{
  "arch": "swin",
  "model": "multi-label image tagger",
  "crop_scale_min": 1,
  "mlp_ratio": 4,
  "parallel_block": false,
  "inner_norm": false,
  "patch_size": [4, 4],
  "conv_stem": false,
  "init": "kaiming_normal",
  "optimizer": "soap",
  "lr": 0.003,
  "beta1": 0.95,
  "eps": 1e-08,
  "max_precond_dim": 1536,
  "grad_clip": 3.0
}
Rows from block 4, named by matrix and row number. Rows with one number belong to one attention dimension. Each number is 500 + 25 x the weight over its row's rms, rounded and kept within 0 to 999. All counts start at 0. Numbers have three digits each. After the name is the row's rms in percent of the matrix's.
# q: window attention query (model.blocks.4.attn.q.weight, 96x96), inputs 0-95
# k: window attention key (model.blocks.4.attn.k.weight, 96x96), inputs 0-95
q.4 093:435535472529473523519477506480487471535510492497493452487490479482467503507505502501469461490468489559467481477514470501460495511493471531517505511497459483546494502562503482507505489501483522501550478498503504432513542498480463492467530486480486501487506526476472489523527504468473498493
k.4 088:506456502475498480506559503512501535526481563494491525504513500506498517541494523509518475499510554496510531497500511516453469491531480518513505526479491491494455470538497462577512535526524498518542505474485517541485518497496459529458532530484491488508495522485458467508493492496472485509
q.5 118:538521466469478557484503485508507492463495536432479540502485516496495446509481429462527437531492516468462539497465507486492499502469516541511480485494490511525471515504494494542504507500539485483506490478475483515478522487510533486486499507521492477505474482499478469504505532534500481499
k.5 105:516498487483549509483494506523495501521475506546531453468524478506482501507507464512488492536452488560485525526521480484508514478488516464533500524529507506458570498506493503502518524503487521488446493461535528477481455522472505520483497484521512481492509514504471516480454495459497548463
q.6 099:463469492503476542471511463522440517508478507512469521518506503493528475522519474454485545478479493497529513487503518517466505522504482464453511501565509487460502534562492498508472515461516504497475472522473538461542483482491482494444508503505537520502479494496498533502501524505491504476
k.6 098:481505464475453533523445493498472477496482520472517492518496524503505487506465491507505489479480510509493538506468456465499508506481517490515562501464495504489516535481486446519519522471502563553472515472506519477501480476509474502534454513524498515522470473491447460504519511534474506516
q.7 092:500502486516516508526463516494550539524513486472531491532488488522484518500518508543503504497442500463470500452478501483515472481482490541475489511485443483480499469484477543500498554514480501448471524517479465493459483474504502457516527487510518480494497498451534502528529522465495466518
k.7 086:557508498509516453492495528488510537499477501465471520528519487500519489509531519494510524496501495516519453478517501479517485515489490545495477442507480513525466493464543507468458491539525459480502533544500514494505452458463461504481530477518457438487494495530520495477482495506507522514
q.8 089:485490508488503505490541479493532527495473481475490482526534478489462494518446512524529536481487496514510500547472530485504477520475499501525444503485530517466520483507449508504581506494483508483484519526520510521527479518473542460466464557479511473526519526484500461500498469519515489497
k.8 083:510545511513457470516467447517528533520502516534511514490535525529495508519518546481529543512501504517454485529494550533480518490504470463493481499470464539510425500466477507473517493484518516466512502518501493524526488469534482477486525466470536501492502540501494521517503521502486491523
q.9 113:552524509483502472476487516484481419477532461497513517516494500500525502524484525457504509495558483502483467483526521508475504479503464508485468489458467499480561463471523496524491477513509474499474479504460518502531488520528475541481474461490492489465495487456496508510538503512476509470
k.9 113:479472521532515521544511519504531514544488485470487435510491536499506504480481460498456451491526498496494463489500497492540507491466466525473500472521524492492454509556494514497471536501494511511542521496499501474485541503488515502526520543496538521485531459477544504514464462509532486505
q.10 105:487531479485527518499481525468458500501520497488500489471554451494515481507512543550513483493511521518454442522516496535511451491508517505533511524470472497470494540535497488518497497456497533473526558538491530525495536474505515501492501492531494521516470520533528488505457504486490529517
k.10 106:506526504540513516476508481471508530484496556515462514520477527492542508510523481535501519489487491483499505540519495509540489544517519500506458508495483475502432485481459498517479482466496545520534445488493532511560482505470528520514491545497505522486518523498482501517548501478535473529
q.11 112:521498503523488503529510450451488460521544529508449516500501473457504506488511504512528538560450517505505507506523489530450526519511548492529499506476504454464483481528513469499449526499498510504480457502526534526516524536485522494487488491497480484526512524493491545532508521517490524489
k.11 100:458513484516475492515542473474490522511484483476497517498581461488563495458512506471517470534464514491509481530499497500508485508490500516508510501478552526501479540445483468531516488535505470443486540491538486511516535480502482461478506508508513504518529508535489526515504503479488494531
q.12 112:488514482506508524527509481479476568506472477466510496548514480474476477484463494496495457495523470558482511477502485491508491497483496505505531508506501465535529477454481505505489506465523496464520508496528467475495484551439534518485490537517527501483513522539558473505499520462504464518
k.12 108:493542505512512477474497481507485498495510514556468517527518526522525471533545513523536492466476501448488508508491497549488485510470492456517472540550478510497489530514498486442511515457483529484520460494481486500494486500472520492515542536485510493518469512499512515496469504493435550481
q.13 083:514510512505497493520463513470542489480515472531514485483505523523472525513530490562457481504448485564479515526488481464493484529541492512533509513466516527534528496475491523492540499501529520495494488520516484512534467534521484526494510477503498492550492480468531536534493439502524477506
k.13 083:473486549493473489474529488508527518522517471515471496482504497536468524536501465524486520485508524506559468495480539526495471545498501500510453504454526473499479460510507506460464489514520440507506447541483498532493509509465495460504547477498490532476507488508536531491504498490478523486
q.14 114:492514499479522506543505521505509472513487489505519459517519539509519527469533502454517548498510520490482485496518479502484521510500491488490512542535520463498513492509521465548519457535476541513487526458517499492507473459523456543455519487517439461459482485504476451501527485524510506511
k.14 098:461484554547523494547465546502456535553527482511481496503500504510496504507478468494451466484506525498519475497500519494505489490502488480548514464505489504466531503486472500511508502500524515518516508457520503508505541493526455535474542554530544502491545479472477491528528483510503514514
q.15 093:515462507457490527498477471493464509489460471508509485471511447447527498518566486483474480485483495495500468513530507493532489472487517534503489499529479542460484524536546517464508514507521529482529509496495514482490519466486518512503477519538488449489489483496473542468486542522506475539
k.15 097:526519470495519506491486523510489491496449508514482531496502474486504524500499476519493563458518494528475555479500530492483499516465546505492509544488493488550512475465495534535451504507497482486526514461467497493492463494518497464511482537509503469486453520466472437488526499535496493464
q.16 080:556532527551492507538453521521527508536499493512511464483473487494554544493534473540482529531479514483514538495506506514490508502482538493490508488529477480501512502512484492504492495469457484506517476537501467482477546508479529462501477455484532496557486476478551498513504481479502492520
k.16 082:481513504473506476501518506472503467491521504491482509472499483531509475487529524527541506507512494483543508457537480484517505512491470509524484445507482514536512456495507491506497470473559431492472491524511519461504494452570561488498500458458507490474530505513497489508487471493479476498
q.17 103:456519478510519522503484525511502484530501535502455482527529541481539471533515482476552467506520462488528467472459504489502544496527514500505517485490492498495519495526480500465491498522535511551501518503484500441507419501497531512504475529485492499501461537478468468475527506493528490501
k.17 089:505505513542532482543495537506491469528562495486544512508502486551477476501510460486457492499483508530496520513500487492499489471481463502492512535509517512497509522508500427523464530523455497430532508515531488529469512496529502542533500458508535482501504505492516542506527500506490516505
q.18 096:519503540502496511502510518520510489481490488502504521524497578534504485537481464504481534511458515488478525462484499517451525513489464484469521527549490515551508472446514519515484490538538474518486501488480473502529506494566510487516494463514487513504472454484515479523529524502531475516
k.18 097:485464485490494543502477531510507497497522479484523512507505514536492514517497490514477498525479496532556464506538497460554520497494498486490463471501544493478530508516560500457538500479496486530461500523533519450451511479457482507512530508540490503500525466490511553511487514520512546512
q.19 101:493465535515481485500486476501501477514541483487515560474451487533422538512490524505522519535490542484499495539519495508466504499522486492515510494513471522502489498550505494484513481519498514520493473525525518500507521482521490460509499485491526535490560445465488464522498481552470504474
k.19 091:509485486481510499492520519489526510495504479509509547522525509461485534493450495520512519504490478486482532523512519449491530522524484498470551442470532489515473559475501526487511507516514468465465552538470535481479501503516483498493511462489480505507500495515470491418509521514506473528
q.20 096:490510506479510469441521536497458474539502468531511544506479506512542526482491481489511502494517509492491462481520523490494494487505531509473530458550454468541528501492495554467533510496502522477486496514495469484511511504520490501520516459461520499429500517535512472525507474506490540466
k.20 091:500509527525502477499482564467501509481467480461494489492488469494517464520524506520485514510498498495488480502504459453511512523522504525485474483508529503537539538561451489523483447451527501501503500497454530489485515483512490521537490486502547542491457514472487470499446518497519496521
q.21 108:487521501469534526511523492488479568512539527453506465496522500500533472446507569488487491482468475466523512495499518483544507503460468517493507489493461493510489478464516498496521526515458476493528565521519517515544492505481497496515518487516491513520486536504529538456480490513487505502
k.21 104:532531503495535481504482532509454534513525507481462497490479507522530458475543486472514488487484534482487474469461519536462536514507482512467496520536471487491493526464495500541473531526505519521495470500503509469539439447471511536482489548496530496490519492516533490501507472488501490538
q.22 104:474507493498498480530487496481494529440519496474518486511530481550462465465487513517496523549490510465526520512525507501486467507488490467474473507459489516481477488494501519497525539479448507487494503561475512545507483516508524468503500508522554452474492452501548512503520499453492478510
k.22 099:532524481476472492495491452442498522519524541517508520513533504444506522513476502515573479529503517496457470459481529486487487517440488506477496465523470505472462520455495515482548458501507520539501513503504522472508456494482514493511468497517491526493496497498534517486494481523483493493
q.23 092:480480529509511516509499535526502546493469490464534487488531486488508488493525520516511485433497528485471490532493508468531477507486496565497489508488457514468462515523540485483509455482486488499526539551496494516445475511471536493493496513504484475462486509500481457462480473461533480506
k.23 088:562523507529543476491472509504522518483519546509503524511490515505471523521523419490482516487496507503503500500525508496511511482507487526502511521482422494532477453466470500492489482488520486492503495504473546491504459483507489531514507508485493455494509542549525491494554467547498498482
q.24 092:523462502500516479515543525500502514472467473522501514469510533474494498550490497473451519487508509497486510511512497509464545481508500507519474493501506533455532523543509543494445473526467464490568528479503510525509476517484509503480493522476444473462488540505464522496465492523511499472
k.24 088:491493491521512502494486516527525553418438487462538499508514514501447496457509483463460482455471502484496498483491512536494496495473513515490509518482457469517503482450497469498482478515513480482511490500511489466503523499511468482518528522488566543513529522535492521520517512502499511476
q.25 079:501515464500484475516474500514504450527473496535499456442514492501483503486463496539504492487515530463513469511502523470484520484483517491507467545464487513485513440439480512533551536473506518484514469501492468518455497528466535515516509506495478492489479477482497459517534510500536529509
k.25 073:496460502509517494484484451471508482548485538554503477492499506460489511529498545494550475516494499524489527486548470491545478462515477518500450496470525500494489514498508516500508478490478469509509530496529474532544492492509476507478504511525482557471487530525534523549500524485535469474
q.26 104:483549536506457507479554501515506462524455488491519500494494446495499506506456521504484497467539526500491479462505475494485538497492473523493511534530513531516501511503547487480487488455485483551520517505487516492519581516474468509506506528511484492480494509472478452487495541469499521476
k.26 106:546494493530527485491533490532509442517473538520486498486472544513478519506486502513491459532513489506455508506504483496464514476508484486497527502527497532447477495482489510532512527488490498546496527464495473467470502473514497494468515574491498533474500563499482474529487484547484482526
q.27 087:538456462455484546498489466498526557512492478508481510514488469475484452514462480510506469487498496465522530487466498515511462464503492504527499481468474532484485442462482511517504547474523562475545505491507515496525516509490489478466491523493477495522503516510482502511476495527449500508
k.27 083:473485529483500491512515446508490513455466485533520506478520495509511489468549553486498515472462484518476533545503523530453538521495515505480480521502465499541472527496531511508473463498484529515507506469477478484498436503464461459465501483505482512479468500469478507468515523485496475485
q.28 095:523479519517477477499485547501484505547504489566513492486521526497583515519523471501490505448486516487499454519504508505495523498472506500517492485523494472562496504499540492486484473492523500540467487476528528506529486510513470483511546456490435486524498491497497504526451492507508510524
k.28 096:462489538550489520531457517545506515502484506445502525505460468504520493484476469521466510535498501536563489519523488515500501518531535538494535514493506502523528448517470509518515461533531474519500505498493467530477495461458518531468511482501509529503467489523518502494527478482517519520
q.29 100:482480472544471552542521505509496469537476525486501507512504507458532490514509504502527487509485518480486469505445498510501534532462489471502525486516485513493462516490525464497495507463524486515528487530526509485515550552461489450487466516467466502471489514469464433501506498475491488492
k.29 090:514492498501492459504499461549495506486503521538537550500495485538515494519513463460501473520476497514473519510533464476435536482511470481532511551504479533515475483479476492526483483494486497472478536479513498452484483461513491488485529514523529522551479490526457508520494489503490450483
q.30 084:474535518497477491485505494530508535497488520473508471499484516491499477493507556503524490490541475480527491489535500466537482467523531446510512448501504511484458526523534481472485478553499500557507564489537483458508505492509490511524465495495544483451493534494528491474506499495516526524
k.30 073:501532478486501464491517544510521464468562459497538526502455521481468490486516475508492503485531501499503507515490478503476471550503482506490520493512538529478493485508488492552483489537506522490508519543480486467491496498513480543509474559444506466495543517464463488492452476511493481500
q.31 091:480464460504507467482556481473451514494497469467483507498564525530495499463521505507496489524521489503511519535484487545515498500457538506500500495506469472454509491525500559501485482529522510475502540516519507531478494534504513539529505505508476473473505505489570528493495503506533458510
k.31 091:520512482566492504475468469483476529503486482483470488542511498474497456535545538477524487515498484484463478509481495525498490484498523517478473536525474495475499536488462541469474480476478497504483471520549515499527511483427501512540471530484527505499517468506461511516470479529493512483
q.32 094:536558460508475463525490509510509475491504464473549479533506459512526508523493470486510524517491530497547460469513510491476514480512531485506511533510502516478510481509461525533508541552546446521455500489454511498514501540477487532539500509500507497537516487496508468481500496506537491490
k.32 097:498473471476517482518531495488499475503522447498501535498507494477510504478497530482501491498464544499515547496491516505505534512458526536479429457494516516465523494501479490478490501533515475499500512496546529549551514502486548467455511536539509500485534466475496511471492478519486518457
q.33 098:508514504517503502508493496565493510529503467470498540527476534527442479518490528511489527499551511520518499515483530536483498523507505474521485484536455523521485502479475464440464504486481466486494448522505536525481481462532478498481493511486525527495501502509494463559506536490526527507
k.33 098:507553497490475521476500474489533485512487450465461501500500498482528506481491449528491469501498562473468523496452507464481560462539481460518542523524512545553504515492530508540478539509489499496522507508489479502497532494520514461502478514508469486510485476509501532482521513511502480491
q.34 118:522511494463463523521544501487482501550468512528508541540482570506511481504464491498506515496496514452490535535490487485517523481480456473497464509515485481497496537499470470490548534508501516501532536519499521512495530480495510469510472542503538484498456442506507501513462502514464494521
k.34 117:452537528469473500526523480531465478494483499494523481521473458536526480495533514510505541516523511457499478472487510476491536484499520455478522501513533516494522496502501510490489533497500499493519533492510474524496501501490513496515470476467505519508513552483495501548493605510539486542
q.35 097:489473525495470455478532482492524522477503486460486439537466512524501519513491516480524507497479509495504505520482520453498448498510534490528510559488529517472489558522539509536463461514476527474481488494498540470510530511518519479502489481493474482476493484495473562495506532470491487481
k.35 100:494522503518502534473497463506504479544497537506517522498477450489482478487493472539499515492513486536487429445488498494539461508443454507470479465508493455501516512487506505536507524545495496517494489459490528483515532469507455506510506503495499497514511486456489497522513512526472559517
q.36 094:480495533515538477530465527510485494512490499496521496544459529520533488523503463480467521519539477490482528519510474504507488485528477525452483487526488460466480479495523471501521489518535482537507507494473530526479517513450480526528493531462529482473516452478469457510545502512487450489
k.36 096:513491493523485511488501499531502556494461491454469455495487497502537504484478526480531543515515493479553506520479489490525510521523539520457474507517511474514487511485472460492488526432482512507549494522541500508501504516466487466466510479493507500494511516476483502576464510499538530481
q.37 096:513508488464487517482524501502510516526486446510512542537519515519487458475455511520493469509547486517481473519452544514489525479472519469473463480523482510500530492535458498507514481481524521512453486477485533476527503472493506532432498451516468525503465506480492496524537505503477512512
k.37 105:522543493514531510481500496480511528503510522507503501478562459496492519474504509553529481531524521501430515495473479513476485483540498509495538536483491500448518498503507535437501510500520504468553526491517461531462517484496532470493461523504476472471497518496499495476501521501505489549
q.38 120:503509457466481507476484492500496543498513474458502519492511493462483470482501495465517503502542493501519512492453501539454490485510507508514512485486478510482522515535530552498500504500511537502480502540493506459533539436487552494524532475513455505515497498540486458541485466480544484465
k.38 125:526494472503528534476512543491498516523508547505558499526525502489487479468549498482502438502466522483452445530542507512464478487521495515518507518477536503495469497476538539483520503498518467443496508493529495486474524474493509520493539507546467482521491517499498532481520481492480476505
q.39 091:505470510479538462541490519484477518479474493521501518503469512532492526468508511560512504485485509550525511485514508430536535461546509508469503529491553495513479453470484497501519475470489454481482495500522516485529511519492518513498483483471527508552521515509495472481501518461544517515
k.39 096:517465474505527473506497499528476503509493510483480496508508511483509542463503484519455507505523481561511521501501466503487534441499512451570473516515511476494551513509480541559524484478489480528505493468557521525519491500526511487445484496500529527528513510521508488489490477507493541495
q.40 105:557531509482536523481464527498494468502572533537486519457554488514484524502507488478482514537531535529521491481521545510516492496516520504520497479542487515522490487487524482511446477488489447474498518481517534536489493524493499500504493472537483511477493512505509458553521493519483495486
k.40 111:455486490500501494458512517483556541528509468478481512515531487496473540513479511490495523502507569512464561500473496524483499513539500515516484520527496486505495518497517446512491531513473504525506494519478525492480493552519534516478533487527493520467441470504513469450507493476515468488
q.41 104:545526493504512495497509478468487539480480510554520489503485556481510530531477512565520529485500521498519556542501490523477491503505501516519524484486471543489530495478454543469486479464505491493478495488510509505457469511521508487508447487549506486517502526509501480492519446513498489546
k.41 109:498512502504530496487510495475506465525528516501497487520458533460498519488531511512464469481498502545508492462476517482459466461506480490551541518451489513493527481462494451515508485481541534488519510508505474505497429551515497477461475513512530491492490500554524502527518495498498473538
q.42 100:503494464493536485495505460508487501487472480476484528486502469515488505505492509498498500461494539507497538506486480449470517564487539499514479487470513458451484527504511482503543551539488487518498518536540515469509531461482494536472489464468499489517447499527491539523506508533501451504
k.42 102:527501464481514473472497502463453485538476496518482503468532508485469541466520509499531474512548546508517420509510486461507490451468475497513486507501496533530518539496496515525491498471475501499522499476529490492493506504506501499527546506510463508531545505469483526485517537481549475489
q.43 093:538517470473492536456445498491540483505476518485540482499496510520521532484502522500497547459530470468535514563515535518475497486476509515529512495482481546497457451522493472524468481507495503508484518522518525505508488508487487486482552470470505460475518504475511490463488527497457502483
k.43 094:526471497497456540507497482530514455524535455508457448490525473500521502506540490482518531491498518487515526484528509501458509557482540492525477499473504509526508473519517513484495527512540503518536475548481460501489504466500481482490481464505483498484435488515481538517492463493473526526
q.44 089:531533510491526503485485506491531491494481520490517494550538498496525522496517515505493521494540472451502510502477513540467461495493507520529504512495455498532481524483509533528505471512556490481465540488480483457479488484529522503506463535518473521466535486466466442560492537520512481499
k.44 101:485501501502457542503506502496520501507535517451462493495496512527457442503526498488509458521464513447476472517508528495549485467480513525493494456518471508460492542490541477501500489513512482516491467509493517532495485506491498492472481465551469415491466491481500519526489509507504497482
q.45 091:522505485493488501471502484510498543522517475478476492464500499526480507539473523477507545505479521529514523507502503471479527544518521429501540562518497504512521559512514513468494515490529512487501469547495486519527483496539486491468502514498493501464446472486533454498479533504458475490
k.45 086:514541471469508509484477458503481486524490482505480503524540457474496493519531495519498464494582507497468505552485502494493478484498488451515459502476480507546522501510507473490491505543478508500517544504467505493522552458549501483539468480500466495517520494474448512496517513514479498504
q.46 086:445529473507528504522513446516472508471530488471498520503479521504490487498498434478501461501499522482514481475498503544483505467500535508452508533522536523476489478467474521531492493491511509489509492529509535526522551532467468483494501501455525468513522511521516450463522487464532493521
k.46 092:508491486525450503523524482513451524531472499465501482479527518493537537497445488501531491481512499540476513504512501508479488519552517464508510478475524482527478483513517532494496495491487461499519556511551473542490460551489520499493498503484455478492473508520475555456527512494478514506
q.47 096:474504508512517475507521505523509493528458500455500522535497503497545460432522485512486522498520474461450458530501501485527530523495487517443509497536508512511533475509515518512499467550491506493515481480513517501543510493510474514485496489492538475518476529447483512496464476469503501435
k.47 103:493515488534480484513448501548558515480512472527472513492486507531496467485481478485516503510499486543506524511516466532526468508494528501449510470507515508471476525500520534465528493464473493476539497479508474533480527451450496504533481512439500468494499538498515517483466467530502510502
q.48 095:502517533509504501500501512546514477495555557534507518527503502510513469514467502463451505519491497464479444499524490525483509468483481501534482506529510512510493493437491524522524472453529508509484506486523491517546472467515514484523476549522517460514482533525504454505482494453518490499
k.48 095:453506506507496516500532500496549517511514484508472500483485525537496476525493461469493472487463520509511543524506506503487525513526504510504527468468478464519484528550530494521478506510512467434505465480495468529486508529517546530469486447453498509447509514478499535474536531483510483490
q.49 086:531502476494503528479495486445518498452539534495453538514477530503488530519461500539519520473521484487517496493532500520539469479506509495493495516512486475508516508472489531497479444523537487489528496474508458495486506532492517465492526458511521452491495499492527476476534512548555545510
k.49 094:464498538533494513533500482486478496498502486510497471492493510448502511513529531540485453480529492519497485538459485538483485512516540514549489488496525462536471453516519459473516507483500508503482517507471551520496496459510478545488524529517508527458447478538512508505465480468482481503
q.50 110:444472509524494490517512487515454495524488495502444501553470441491477510497498510539530516463510502535464481514505519510483524504452499530485482482473494545490487496513479525473568454526506523493497489508532491485503496486566482481514478518510499479527508503496495534531472481491486509540
k.50 114:508458459514499511470502466497506512487498529520501520475435529486500528458480465499504478556507492496531492479504481502486517428463477475494549539492470500484513458500525500507476491488509531436495519483478479513468521508488520495495489524525531528512543506504501528498518482534504502553
q.51 096:478492474525516478480499506519510551480501459510510439481493430456489477519468529520515496503505457471468536504522467493499495487476486444542488470539514492506532563513477519509512505505504491533510461512500470489507482478514518524470531481467521480530515494514515486523498479472468521489
k.51 117:518488482484550475543524510507509504480527501507492499510502524493464481486530452488496486483471480494524511541501494525502543518482494545525534549469490493520497509471465507498511475520508536497476485527524439472500500456531500507543521512492500557497567523469462489462513507477496476478
q.52 101:537485448495522462517469502534518512550528503542502540521509472517509459475517480481508517520512498483494501514538507450523495485507471470497444507485487485556508450481563484517530488514499485502482494492457526521483481513517484514489512508477504499463470481521480525509547467517527467506
k.52 099:469521498516490483483474479516532533478504484477499535497472489528469525472483522508507449508496539471557484488453479505490499519522496517482443504519461507494482498466482500481492490513512513471500500482519496523506575528462527553461487477465514545504495468460518469529489495485483489467
q.53 106:500497460494510528537502477498458524484502463548473454493525499522480506558509500462527487514467497477511533492491490503502476443464487504531501517482520508510520492553477491507475470468487479464470472496463483527457493481520487510493474518519500525434512462516491461499512497520459527518
k.53 098:504503530504529506531537501490509527485486547477534488515523511524495516495487537545471486539500492502506521480472546504510504471497497537483517483498479474529519462479517483486511478544513515562506574498530501458560491520488482497506491471499506512485469483499495493497463555489438497490
q.54 091:517525466522528465498472502488550478532518492521504505506512529510486504497503513466477479474531511511519543525525468494483494491506492481465525483487497451510452476473534500502509550505478519530513500541490536484472518563520492468538495509510572540492462472501463513521530470494499496494
k.54 089:485488485539478481479419478537480466488487492473501517464488489483485503468477487495522553492484495487516539516491493520458537488505537466494472508466508492485519504507472505535536510457488467463544492531492478517480499538514543508491510484521478493497503480515495469546525528550480478479
q.55 085:466505504462496473524537476523424467527506483504461443490482513531520521519529484512489457444514503468483539498481503495490485467521504496492538515489512497512519506502521506523510510453498465480467524503493525498532486486524498490503543469474513534514483469507501492580477525493487496518
k.55 097:491497532455502535524500486486473505504495544472538496523518499493465498478524467479524534504541482522508484480536529529534516432512545534510517550531509473524525499524539540520501514492479496499473513485485528493517468559504480519497502543499518478497503481522495506487463500461446504505
q.56 088:541481500464490480471485505475496496507520484500526531442537492493531511504474531500475506512527473537528507485495509476538499530533486461486479470482523485509511522510509495478525497508446459500494490467496495512502506481490500463467441465519520537526458473519489493531479477537424484477
k.56 090:477506501476507479505472521529525486497491480548503502505494491517494505455526501507472548498470493507450515538469459536496514472505492490507448536495492483498517499472485478491524529476473515496543530508497544419509516512507556470495490474503520533498502524506482436506512491490529452499
q.57 106:448521467514508472515537487515519516526504498493485520493531482512487478539502503439510530505514510503537526512483476505500540479493508430577523483501493511496511454457472529516537491537483481476482537494496491466482526459523518484540509511551538475494480516516498511497486486499493494483
k.57 105:500530505490510483475499496521519465528544517538535495493453490502479514465480451505494497506505529487531505500517495456512536462488480459461491475508549507490481508514494500521479477545472490467516504505522492488541513483459524548497492456482478508507511477515491521484569539493486436509
q.58 101:527480491487544489482521519484533477474493496484521540507447531499483505482474516531495487405453475511501528503543520468473534473529521508469505523524475525482501511506489466512516516474476520518501518499510535528479503523473504527515513474487524491478484491468528472483478498511518489432
k.58 096:498475495518518485462485502490470507498437502503476488489505454463534540521529530510523541521522496521531518465481520517463511514498551480514496509511503490482502476516554483473510519490471499522545473469521523490464462468504477514466454509459507498549521503510477500511522508499460553521
q.59 107:475535475481559497522486473513479511482493514507480494525506462500536498441481497518546483482502520497472561490565499493495576488525531467515510522512484500496531498500472493520454528497507500503467473522479473511469504493502482534495506484450477506490497495497491509479472537543489464486
k.59 107:522535490480552506526495509485462488505511511482469512508516534486519522493484516474548480529520541525513511489486516482488501490471494503481441495505483522523528513503504525494459506467455502545462470539541495494485483517479474551558515518491511521517524488534454494458451512484497497535
q.60 115:503489517449507539472472468532508471505493490523478485525507458515539533487538554490507493477553464447465520514511475472504471493489495483528491496473487481474491557477513479512519499518574473509488512506504479459504528501476465520518488503479474465510521473500480479512457516485490508502
k.60 124:533482509457505555509487484558467497491500518491467487463517498478468456499565506450484480551495494475545502513482525495511487483473525521505496513501466500497506546481481505516508489467523460490489478525509504466468480491497520492498546467503543484480488497456507539488471483485547500500
q.61 094:465508507497477509491473456543529535477473471458524510533510492500463509480471514470465513507538495480495457521525532554520503534477507477472512517509505488527498492500475490480499501562538541502522463510513492503498534462540469460510470506478553494513505453522500492517486494516467501518
k.61 093:492504492491416535502464521502474478510498493498483511495493550495533451513490489516522530499526503463467487539460506523495555518514517476491482497450502525502469473483542525497483512486497510479521509529493489526509552458481500469555496507500459504525514510469492547511498517522508470519
q.62 103:529452525471537455524496501485510474473493539521524500480492493514566513506487522486482493527482483519518473459486498505526500459485519478507499478516521498490505493475502442493516458483537520513530527510469487479467514469484543516530502540512552499467494438527524500489499525511458499480
k.62 104:482437512494481523529465512538492513485509518529504481479507449543506500496491504524511498538475485523546495538486470486451570506502514516483507522509544479510495517524458452474483523495492526529493486483519506487501477527508495502490503451485564484517512480469493453527472508474501511511
q.63 092:478491484541487477527531447521458481519496498534481482471520541536522498523482491522526485459505496455491519569494541493491486500501496528463489490498510500496559453494483475473485444455470523480493459513512514534501493485510522504499460501505532517496474478503496517489498501506501531550
k.63 099:501540537515504507523466494469501520527472483507521498460469502515529498513441488528486511484508452539537498439485495495484498431514496483491535530490526508534521485474508525464490505486494532515516536493457463493501481520511477464513481475487519506482513497471523505488494507488434519547
q.64 105:442476497472480491475515531497535516516497470503474492534528534531516512535527503507533472515503538515462520484471520528498485480466507545527469520524493449518523502495481486495483490509579484523476492466508493490530525509508461458498501475515475496505511518487491462524517496456546462513
k.64 102:473506490526522542525506488521501471521503487527442483555512510512492509468443508519505519472504472525526472512454472453467456487485515507523532527510511532516462495486496512500477505477503464501495479526516496513443491515534504533437512503527539529513474528514475517478517483507527472509
q.65 122:486499516525498482561518482506464517520481518541501488474445506514492500496507458502505525504519521482526505478493477496524500506533492525541464539522511497530520464548471519506482448476426501454461509528502489524485505504530517479484500501492506470476523447498490519461520525527478493469
k.65 121:521509498516525513505479471505538542556527488480514495463527460493508485489510462517485497536507489531483495563551535496519489515508501479508477502494477478498492513512548512486500524504484511520501489498451482491489526489475486520523538462517434511498460531487495505535486457489572497485
q.66 098:470515533461517515472541517532467480458499494499521515518505488509522487523541552483497516516498478474499499518474544506510501472505478472507539497505479548462533531467500486468553512525460476477503478491496531510467500476540482491494515485566522491507479505542512496465491550510485514532
k.66 112:517522461494482453515464539561502538517493518502510513524517506514532526482510453503514501544520488493445552469543516490533499492523512536520491472500518492548527454477547520510493463518489503489540501498507461517527487507471500514490536527510496481515538497499485469490527499460491495516
q.67 084:492502511502535529506502488520473519482452504511448463465470512498471482479502494474558508522505450458524512474511453494479499528522515477519495536498508466495493538491505473491514507496475475517512507538470515462444524455488487478485472462472525488471508455464495508455511499539514499496
k.67 084:487503513459502468478523453497506518514518478486496479485517483475533473542532515519481494507466495521483506516491473525486440487478481494462445501499454486517471494529520523487448483515487495494422484573465501505474486481482533524529490492514508482482522494514533498538502484485531513504
q.68 093:502525504455493505462525516519521467479522483477489494480526490521482517500528480504545513510505467448496556515485482519527517534535496522499487492525446500499536497474478480537530500513515489495470548464481540505466508511467500501536515471522527489475460523524456535468468500504546527499
k.68 097:508479489500502488528476510520491523543495510527545513511500529479538503513560434518527498496486474511488514512528495538477451492488522508481538502491484479529518454472510489524460511475466514447497485532508469522482505462498491467475454483506519506485537521505485513514515501446484482553
q.69 114:544444535511525457438542526479551460533519514465510497487515484477483528516481486461483495568524539492472496523501511489512515506463515487492505510534515492567504457467484495492541473504518465490490503486528532465495496487481498517497488479506506527488487498503471507482496497523494520486
k.69 111:511475514488524522517498533532481493508452528514484512513507492496536543468498494521533521503510537507545499479493480512476492503559470545508524498509498541474512505516482501491471448496499486526522551493481486509452506521500517495487497417505477467501519471522518513498470516462495497568
q.70 105:445484515479505531543524478482456466513454487508520494524459527487517507524499547518492509494508512507513518459494477479475549519458535478490491527529536478535489501459492488514525518538450517494489539441508489497487507532516511546490469510476494467505529486525496479490523520511486504465
k.70 097:512524461471431495471454515498528500483540493503476467497527522530443497499468456495505520525539497495452498507509554533487497520479517489496548489490525519475484500501516510470510549513518458474495489522507513523487487503497485501540518457525478493499506516533531479516468516467544519498
q.71 119:499508478535522483500517499516531478497577491509519524454498476492528492452504521490494483509532469477490496514538493481541499561467494492526528500523480474485490470477518533497525507500473532520520479466465542487468504536544507472486492526469525548498499517474522505467489470535477514473
k.71 117:534487558468516515505478482510488481499503521500522517474468522509502498524552474529494442506501473482488542483528465517490480491506489461541495464511500476503531502545491485464455515489478507491509475502537516510532507467485459517491481430508493534505538521495535505473477475456477516519